Weights of a small segmentation model.
Model: 2.88M parameters, 48-pixel images, arch unet, norm groupnorm, activation silu, widths [64, 128, 128].
Training: 18600 steps, batches of 256.
Rows from block 9 of a small segmentation model, named by matrix and row number. Rows with one number belong to one channel. Each number is 50 + 10 x the weight over its row's rms, rounded and kept within 0 to 99. All counts start at 0.
After each channel's rows are labels from the 100 images, of 14848, where the channel reaches its highest value: "peak on" is the class under the peak. Only what is clearly more common there than usual is listed. The data: short English words printed on busy colour backdrops.
# convs0: first 3x3 conv (model.decb.0.1.convs.0.weight, 128x128x3x3, each kernel summed), inputs 64-127
# convs1: second 3x3 conv (model.decb.0.1.convs.1.weight, 128x128x3x3, transposed, each kernel summed), outputs 64-127

convs0.121:37 55 27 43 46 42 62 47 45 53 44 38 50 42 42 53 46 48 47 52 43 45 55 35 53 63 58 45 55 53 45 43 49 48 59 47 29 53 54 45 49 64 37 48 43 43 40 53 44 33 36 40 61 55 35 48 75 50 25 66 47 51 48 50
convs1.121:52 60 52 67 32 58 61 40 74 38 42 52 50 52 44 36 54 67 39 43 51 51 59 52 49 30 36 41 53 60 37 55 67 56 37 40 49 55 49 34 51 34 39 27 52 47 56 48 45 63 54 40 23 62 56 31 38 50 59 54 53 45 68 57
peak on: letter e

convs0.94:44 46 46 38 46 48 52 61 37 49 50 36 47 50 52 15 47 54 48 43 48 66 45 33 48 50 49 36 43 45 53 51 44 58 44 68 45 45 57 43 51 49 42 42 38 46 47 39 24 68 43 45 30 46 52 25 39 43 41 47 51 43 71 52
convs1.94:62 51 50 52 42 44 41 46 43 41 58 56 28 31 54 68 39 50 41 57 65 49 47 78 47 48 53 55 52 50 29 46 50 52 57 47 62 42 45 50 42 53 59 68 47 62 51 43 43 45 41 45 54 44 64 43 65 45 42 40 51 56 35 56
peak on: letter n

convs0.92:45 51 41 40 55 35 57 53 52 58 55 32 32 36 63 51 33 49 55 53 50 50 38 49 56 58 55 52 51 48 51 44 46 58 44 17 68 36 55 46 46 45 24 41 52 45 53 43 40 40 52 62 46 40 60 55 53 44 38 54 48 50 44 52
convs1.92:40 57 52 52 45 44 55 41 55 46 46 50 41 52 66 70 50 69 57 50 38 40 68 64 63 62 57 48 47 61 26 46 42 30 65 56 56 60 39 43 57 52 54 50 42 48 42 44 62 77 60 30 48 65 48 37 52 48 45 45 46 50 53 38
peak on: letter y

convs0.64:44 46 51 61 52 50 50 57 45 40 40 55 47 36 38 43 73 39 47 34 53 40 27 43 46 46 46 40 36 40 46 59 52 49 37 41 79 41 40 44 57 47 77 46 62 48 41 47 33 42 55 39 45 29 60 58 45 49 45 45 30 50 57 42
convs1.64:45 39 53 56 38 63 42 38 42 53 55 32 52 48 40 56 59 54 51 60 39 48 46 61 44 56 66 20 47 49 54 36 61 44 43 52 54 57 53 41 41 48 42 50 58 49 68 51 39 60 41 58 56 28 41 34 42 40 38 59 32 57 69 59
peak on: letter x

convs0.18:46 48 58 52 49 48 61 46 36 56 61 26 44 39 51 53 57 37 62 41 51 56 50 47 49 51 52 52 51 56 48 46 48 46 48 31 36 42 38 36 47 38 36 63 55 50 55 68 42 60 33 38 53 50 44 49 68 38 36 57 63 57 29 30
convs1.18:46 49 44 52 37 60 20 23 69 47 51 52 60 54 35 43 40 60 40 58 48 52 45 64 52 37 51 40 59 43 60 65 44 40 49 39 74 47 54 43 47 51 51 45 53 42 44 57 61 28 55 59 58 51 63 51 58 62 53 75 29 48 76 60
peak on: letter p

convs0.49:30 64 44 49 58 48 49 35 43 39 29 52 45 46 45 42 74 46 38 46 61 46 61 46 50 69 51 76 72 52 47 53 46 59 78 33 52 45 46 51 53 41 46 57 42 45 50 58 64 50 35 43 45 31 41 47 38 45 47 56 44 48 37 57
convs1.49:43 42 52 37 46 42 43 35 38 43 43 61 30 49 51 55 36 49 43 30 65 40 36 71 64 44 64 25 45 54 51 47 39 33 36 52 57 49 37 47 48 64 59 61 59 42 40 47 53 49 42 46 48 55 49 53 48 78 41 45 36 51 40 60
peak on: letter w

convs0.87:51 44 63 46 57 43 48 44 46 43 46 35 35 41 46 43 47 46 22 51 38 56 52 41 46 51 61 32 62 44 42 56 59 58 58 38 47 45 52 42 55 54 26 46 48 47 46 40 79 49 45 60 48 46 46 57 50 49 59 47 42 48 36 50
convs1.87:37 48 42 56 49 52 60 60 58 29 32 51 55 33 56 38 30 42 46 26 51 38 44 55 40 55 41 50 42 55 46 42 31 59 48 47 63 56 61 53 55 38 37 52 48 69 63 43 57 59 57 43 55 46 44 35 49 55 44 54 55 40 45 42
peak on: letter b

convs0.72:56 28 44 48 68 46 57 51 59 45 54 57 42 59 56 47 45 53 35 57 77 51 48 58 65 54 60 42 46 60 50 58 60 54 45 65 46 73 54 59 46 37 59 50 56 45 52 45 58 59 59 45 65 39 49 30 68 55 43 46 40 63 53 55
convs1.72:49 35 64 53 45 54 46 47 38 58 71 49 27 44 55 64 40 58 56 37 49 43 37 47 60 65 56 48 48 75 56 33 34 45 49 56 38 42 53 65 39 44 52 44 40 44 43 46 50 51 40 40 39 57 63 44 46 20 55 33 47 30 56 60
peak on: letter a

convs0.3:41 48 41 49 41 41 59 55 33 41 43 37 52 50 50 42 46 44 43 45 48 45 43 43 49 51 50 86 46 54 58 34 43 62 53 57 45 35 32 44 41 41 46 49 47 51 40 50 33 62 54 39 43 49 33 42 69 50 39 44 41 42 69 41
convs1.3:50 39 56 46 65 59 41 35 52 54 45 55 43 56 44 48 57 34 51 40 51 36 28 56 51 58 49 43 50 41 29 60 37 63 47 39 41 64 58 53 57 38 59 51 56 55 39 43 59 35 40 38 62 68 54 55 41 60 36 38 65 46 30 56
peak on: letter w

convs0.88:54 54 42 49 40 58 47 48 45 55 63 47 46 44 63 48 52 61 42 40 36 44 48 35 46 45 57 55 55 53 51 41 55 46 36 47 58 35 49 54 43 47 51 42 37 57 41 40 51 38 49 34 94 50 52 57 56 46 40 55 38 55 52 41
convs1.88:44 66 66 45 60 34 41 54 57 48 55 43 39 65 55 54 56 38 51 37 54 41 47 47 69 42 63 56 63 66 60 59 54 51 49 47 53 46 38 57 59 50 47 64 38 36 36 62 48 58 63 54 50 61 29 35 51 44 71 58 67 50 31 51
peak on: letter a

convs0.40:44 48 56 59 40 46 45 56 51 62 52 51 46 43 57 35 38 53 39 45 53 51 39 44 48 38 34 54 59 53 44 43 57 65 55 50 34 42 42 42 39 41 22 59 73 54 51 42 61 70 67 47 32 57 39 56 53 51 39 59 50 37 70 53
convs1.40:62 38 49 68 56 73 54 37 41 24 56 56 47 55 44 46 67 44 43 52 33 40 53 51 55 56 55 22 50 49 40 56 35 53 47 55 67 50 52 56 51 43 46 55 51 36 67 61 64 39 43 41 57 55 62 49 51 48 51 41 47 66 49 39
peak on: letter h

convs0.86:41 51 76 57 52 37 52 55 52 34 66 39 54 41 57 45 69 53 44 37 38 37 38 19 35 33 45 43 54 38 42 50 53 62 31 40 57 55 42 46 31 51 40 45 58 53 51 32 38 52 52 40 72 53 49 37 42 61 36 43 48 57 61 57
convs1.86:39 50 49 39 55 41 59 43 53 29 58 51 51 56 45 47 53 43 55 51 41 63 52 63 48 59 62 54 55 36 54 56 60 49 39 17 65 47 57 44 63 63 49 48 49 32 53 32 67 60 57 50 37 41 44 43 63 59 38 46 47 47 53 49
peak on: letter a

convs0.95:53 77 35 47 56 56 49 38 68 52 49 52 45 43 44 72 39 50 44 47 38 45 50 68 55 42 29 42 47 55 29 42 55 51 41 58 41 44 47 46 55 51 45 48 36 51 38 47 50 60 28 35 38 40 68 48 74 47 27 72 72 54 59 43
convs1.95:54 57 41 45 63 59 37 46 43 50 38 53 54 67 42 52 51 40 45 36 58 63 32 52 57 45 46 56 45 52 67 52 62 45 43 60 50 44 44 51 45 39 50 41 57 31 63 43 35 45 69 46 69 53 37 72 47 64 44 47 63 50 67 69
peak on: letter n

convs0.7:75 40 39 52 59 45 51 47 26 44 54 26 52 31 64 49 58 42 56 47 37 53 43 60 51 35 45 48 42 44 54 67 42 58 46 55 38 67 47 50 51 40 58 41 49 58 53 60 49 45 46 48 54 51 44 46 41 52 37 49 43 50 41 55
convs1.7:41 30 55 51 24 51 50 47 43 37 49 46 58 37 51 59 46 47 38 47 29 73 40 57 37 58 65 56 48 55 45 50 36 50 48 64 45 41 57 60 62 58 53 45 47 37 41 32 41 48 54 60 45 46 41 44 37 63 51 56 57 41 51 53
peak on: letter z

convs0.10:49 56 52 37 50 41 50 38 53 37 40 41 53 40 42 45 50 47 38 47 46 78 56 45 47 50 50 51 47 52 42 59 47 51 38 35 47 46 50 34 45 52 37 45 14 35 38 43 79 41 48 54 38 45 56 56 65 72 51 54 51 51 46 53
convs1.10:48 39 49 43 33 37 68 60 52 58 40 45 37 56 52 31 36 60 51 55 52 53 53 51 61 60 54 56 43 36 27 39 35 39 57 52 50 51 32 44 46 31 42 52 63 57 38 40 33 46 50 36 54 58 45 67 41 34 46 45 57 42 49 55
peak on: letter b

convs0.12:52 41 57 47 37 45 60 60 61 47 46 48 60 43 63 37 47 56 55 29 54 50 48 38 50 34 53 35 63 41 43 42 60 63 37 48 54 57 57 35 54 49 42 43 57 48 43 53 59 56 52 47 60 64 58 48 51 53 42 49 58 31 52 77
convs1.12:42 57 58 54 61 45 59 53 30 38 51 59 31 49 48 51 55 60 63 57 49 41 61 34 34 82 65 46 41 60 50 46 37 33 47 58 38 67 39 42 46 56 49 47 44 49 48 52 58 42 64 48 47 32 44 33 32 46 50 43 53 49 49 34
peak on: letter h

convs0.105:47 57 41 53 53 44 66 60 48 33 46 36 49 51 35 45 56 47 66 47 48 57 51 44 53 35 45 42 46 62 47 61 52 39 42 40 51 43 64 37 46 62 62 33 49 46 59 42 57 41 65 59 54 57 37 49 53 56 56 68 50 62 38 41
convs1.105:40 50 58 63 38 47 55 58 50 48 40 23 57 53 66 49 42 49 48 49 49 41 33 52 57 52 45 50 36 41 58 27 66 43 56 29 56 16 56 39 36 47 57 50 46 49 53 43 46 55 48 39 57 60 60 73 32 60 54 51 52 47 41 46
peak on: letter r

convs0.48:55 65 32 50 36 43 53 60 48 47 44 49 41 49 40 39 57 53 51 36 65 39 27 39 28 35 59 64 48 40 31 47 56 52 46 43 54 34 56 54 59 51 44 33 63 34 61 47 40 56 42 46 63 43 51 39 54 50 39 45 52 60 42 46
convs1.48:47 70 54 53 57 59 58 59 57 53 49 47 53 52 59 71 48 50 57 42 58 53 47 28 56 27 57 30 55 46 61 81 71 48 33 46 60 40 58 60 59 54 34 55 42 56 63 50 56 44 57 41 31 56 59 47 55 64 51 58 51 55 66 38
peak on: letter y

convs0.36:54 67 60 49 46 52 57 47 60 57 62 43 50 38 52 27 31 52 58 31 53 49 34 48 54 39 56 36 62 45 50 48 43 46 31 59 51 53 52 47 54 40 35 35 39 46 47 35 45 60 63 39 58 54 31 51 53 41 42 59 46 56 69 41
convs1.36:66 47 31 45 58 48 38 39 47 34 40 44 45 33 39 45 57 45 49 51 50 44 46 59 57 54 46 56 47 60 37 53 59 41 62 54 57 57 52 25 64 43 44 57 64 46 70 43 38 52 49 56 47 43 53 39 39 58 63 48 48 44 52 66
peak on: letter n